Weights of a small audio frame classifier: held-out accuracy 99%.
Rows from block 2 of a small audio frame classifier, named by matrix and row number. Rows with one number belong to one neuron. Each number is 500 + 40 x the weight over its row's rms, rounded and kept within 0 to 999. All counts start at 0. Numbers have three digits each.
After each neuron's rows are labels from the 100 clips, of 14976, where the neuron reaches its highest value: "loudest" is the band of the loudest frequency at the time of the peak; "lies over" is the class under the peak. Only what is clearly more common there than usual is listed. The data: single English nouns, adjectives and verbs, spoken by a formant synthesiser in many voices. In brackets: how many of the 100.
# fc1: MLP up (model.blocks.2.mlp.fc1.weight, 576x192), inputs 0-95
# fc2: MLP down (model.blocks.2.mlp.fc2.weight, 192x576, transposed), outputs 0-95

fc1.40:536458489569469568540492483515524463498510493502478493510486554467482476495524461546479566452543571547521532510487495513394519467508453537468540428464526548370410449493521422504402526469508443458493521489490489466502513486474450529461466421452582492545535548466549516477551547521447532492
fc2.40:504518476529500546487535497467590537532437429469517532458494479508552541566481512494472520542447455525492522423479462533474483524546456507548451506494512461465461469539600492475495533450527532462600483495450478529513567447518409510539458480514552495478461415493467476557446509518503559487
loudest: 500 to 1000 Hz (39)
lies over: /ɔ/ (25)

fc1.186:468513479522532528481506449517518493507442506497415576514607415451554518519512515501484518521516522517526488415498468537516472485525514525441494445528486494448534517453459454450522473433484485483479572550518526552500545567453465567566462461507472499587513414494489485540453540503570506527
fc2.186:531436456567471538453507466483449469474515496493402458514483463497494511472512458414463522454524483538601524552517482509500556526455502504542553506484483570425565491425505495522510482414500489547485516516539511537482534554495479434478415488452516455464511563509566477483470459473502455516
loudest: 250 to 500 Hz (61)
lies over: /w/ (30)

fc1.2:450466506477490478448493448438584476582533482565533445464486547484478491509536457529565475530465467498508488432417521492486497557461558518489445486493549439529459497553524496602575537468466520446457447573537417477550445519500459498508421469475472503493458499476464533481478485482573511510
fc2.2:496569488457524403519463603451507480458423470480467516510476564501530466487482513571505451506503512431567508412550467454565455529479511499524422541471486486487474548479549515452503452571551503505454542468504543479600516461558491578492547506547501477537483453555410503496500516514540496487
loudest: 2000 to 4000 Hz (26)
lies over: /tʃ/ (32)

fc1.308:528509477493474529599462475515506484460581497507514510404466462573516493518541472477521534486540410505445483526491500482574549456518529497458429477475528495529501489374473502466521531572533476515500538454529513439502500496458509445564480573462545523412466585534567470431467531487459494484
fc2.308:468556568491524502495537537431508557467404460480506516451561422501507443530522531461483492471472557574526489508547534506470498438536483511527491464454490428475536477503461482490486496482507585523518555499507527490480527440475464477452518464552528459564465469528565502605521477370486515457
loudest: 1000 to 2000 Hz (39); 500 to 1000 Hz (38)
lies over: /p/ (51); /h/ (26)

fc1.309:571552556580565491495553480526453530505428490481484479566524521544515483540494439437429504541480513482495494485476541503446495434482554493558488515464465441510512536487527539524517477509503493525501470481519524494485478416514445578486494466437493536531456514537521480492540524462456537563
fc2.309:558499469468444505482482483518495479545435484514510496449461475479537470541494655595473501483500460522505512461466513543518516466514451482468519528541428466534549551479509503514462489483519539469534519505496497470483527512458491396502566483523469403499561508479457522457473525480568525479
loudest: 2000 to 4000 Hz (34)
lies over: /k/ (62)

fc1.498:523480501511486471499524463409485500514494454516400511465503491512502522442524532566527517468506473542482517507480520624518513558518523502604540414475480481548475509560526477508454573510452534526494484496562501559511520517501504518565432480523528547459501523532476574542513483479559493464
fc2.498:513455508607489535474437534469435471476509479488484477430518401503542462534539516475522519463542505485498460516579511500466577462491481504496469518557506513486496519425499480533433492530485422551432519437424514516531495473535513513510477496532465466401501490479453481424486451446500473490
loudest: 4000 to 8000 Hz (33)
lies over: /f/ (48); /h/ (38)

fc1.383:506551514544439493503469535465537565482482526507592471458491549473489532494500486485548491484497473555498480466613434517453482444496523475553478475488536528477592479492503468509443495516560481474529425453539446551478517512433463503509537552470452581541593528490498427561436437461502513495
fc2.383:557500464547442463532457501552470555529560512502464450523558546491494512463545545476475545436556462451489465544575441484535508522551452486519541559472533445484513490450501507522478502576407491553537590502515537487548602491517558494483582512547495506508520453521512546508599500515477558435
loudest: 2000 to 4000 Hz (50)
lies over: /k/ (60)

fc1.42:472467444543463533501531488496487535459495499572479515522522494530489536448441499457505460547487412442461404499562475526483544499529611492536493437454522366523454500454473541523535500564467461518517564471556540502510476494486470462538466596523502519512466490482501501519523506505494512516
fc2.42:410520497530496492557531498534517518507418481530483501480513452540524514495432534491530488468488574581477559534537535558537500443526483527447467527555567478432496529563511450507510460453612522568496500477454477519471538507523559471457485528509565470613511455474513472550478505437475515557
loudest: 1000 to 2000 Hz (39)
lies over: /p/ (98)

fc1.387:469565463461458454477424472479499458504501459550551508492468512530504463515492482513499544482525482528486431429398514538534554521553522526536505500500510452516472536584504531557472538477500548556529565445515494529519502500482544447461509559514471458525469559616507538460458455481519482455
fc2.387:417569505537442518509475459480506450496450452476574470548558530462526436483532504546458498498498469569450545476440513465493536527419545491589474482487501480558485447500509464461488514537487467553465466554535419485560538479449511498490492487501535570525514431472436547480541554535477476569
loudest: 500 to 1000 Hz (69)
lies over: /ɔ/ (36); /ɑ/ (31)

fc1.199:516567486536492462481503557509528478464544513476489534490492477452517555523579554495517517441494372480477433464447484530422458571539459513542510468443424541556503495523550476501502486534535460537526518547455483451454441528484369452498517561417469509488489480465460516499548484481459420510
fc2.199:452534503464462562504533474503463481525520485529538503539483501513469462499521471499541527565527560519535509524514425548463563546479456606483498568500466444479510493480457513476570442415553447515403487444537478548527527446460527490531511552493470516464536482551482496476543489521526574448
loudest: 2000 to 4000 Hz (58)
lies over: /k/ (73)

fc1.396:497533524446532509540536489508509535452479443441422513512567412487515515439463532577473566412493411486475573439451503536520462486504520490555519535500483537491475455522441549522519452516532446553479437482544395446419563523451456475487469484498492510468532497502515424477442495550449580493
fc2.396:586605470543471487464512514423509563526537444512486465541617426457543499477556464583548522495422441513528495479527482522483540517445535500520487540556474526528523560489471454534479491473490504536481513540475436475441489493478491504517485433509515508395494531511528513498469513475543455446
loudest: 500 to 1000 Hz (39)
lies over: /i/ (41)

fc1.384:505477476506504530487518432503481413535511498557491451534468505547442505518519621504508466462485419490434547508457455492543568482467496499507525443541493445455459450437463479522521575499510476465471514537486507475596437535585578593491457509520536430555467508441509477553520497480559464411
fc2.384:567481419556450521490485455513527472531499411466481503515543491487492471467472465523487512447556394481466497453406486480466447510532398531511496468483471498478445530470498468500439440511452576435488461553515480524548491542495509538451528473511528485505413498462472464510505472516484550505
loudest: 4000 to 8000 Hz (84)
lies over: /s/ (95)

fc1.10:501496483558487628457530472563525480490508495510498485494537463511536418488494526491491489519508457576473481522488484450454482480444505522501478524535490605475507458512489587452461457502520504478446494442495416509535501490595584540512581493524493487443529483501485586445560450525503477418
fc2.10:536404507530515570450463529485458531437502527469495490533527474472531454544550469461584567509503451459438523442501538575450494548510470527500527429617581531500525537495435498487564458538517474532482585444467515503451532494549519521464484457460464483430507468470438489427527522474560493490
loudest: 250 to 500 Hz (46)
lies over: /aɪ/ (64); /i/ (25)

fc1.39:503478578484498542470540515450509484468502441558520594586515451448511454517504375519531575513501492466514478461528506467500517467492515522474482574454544540540466524489538538475490591508556471489486473492533537517494474414471512429502456512489488501529499533566538449534427479448502459478
fc2.39:502462560566467506487495446501502502525476462462617555472546466463498463571543562478471471592514503462447557452413458528551473453502501455457457554486573471427474516499580513469539494594465508517525493461565556499541474549421549491450495519510502516522462512443479495554485474524457558506
loudest: 500 to 1000 Hz (92)
lies over: /ɔ/ (76)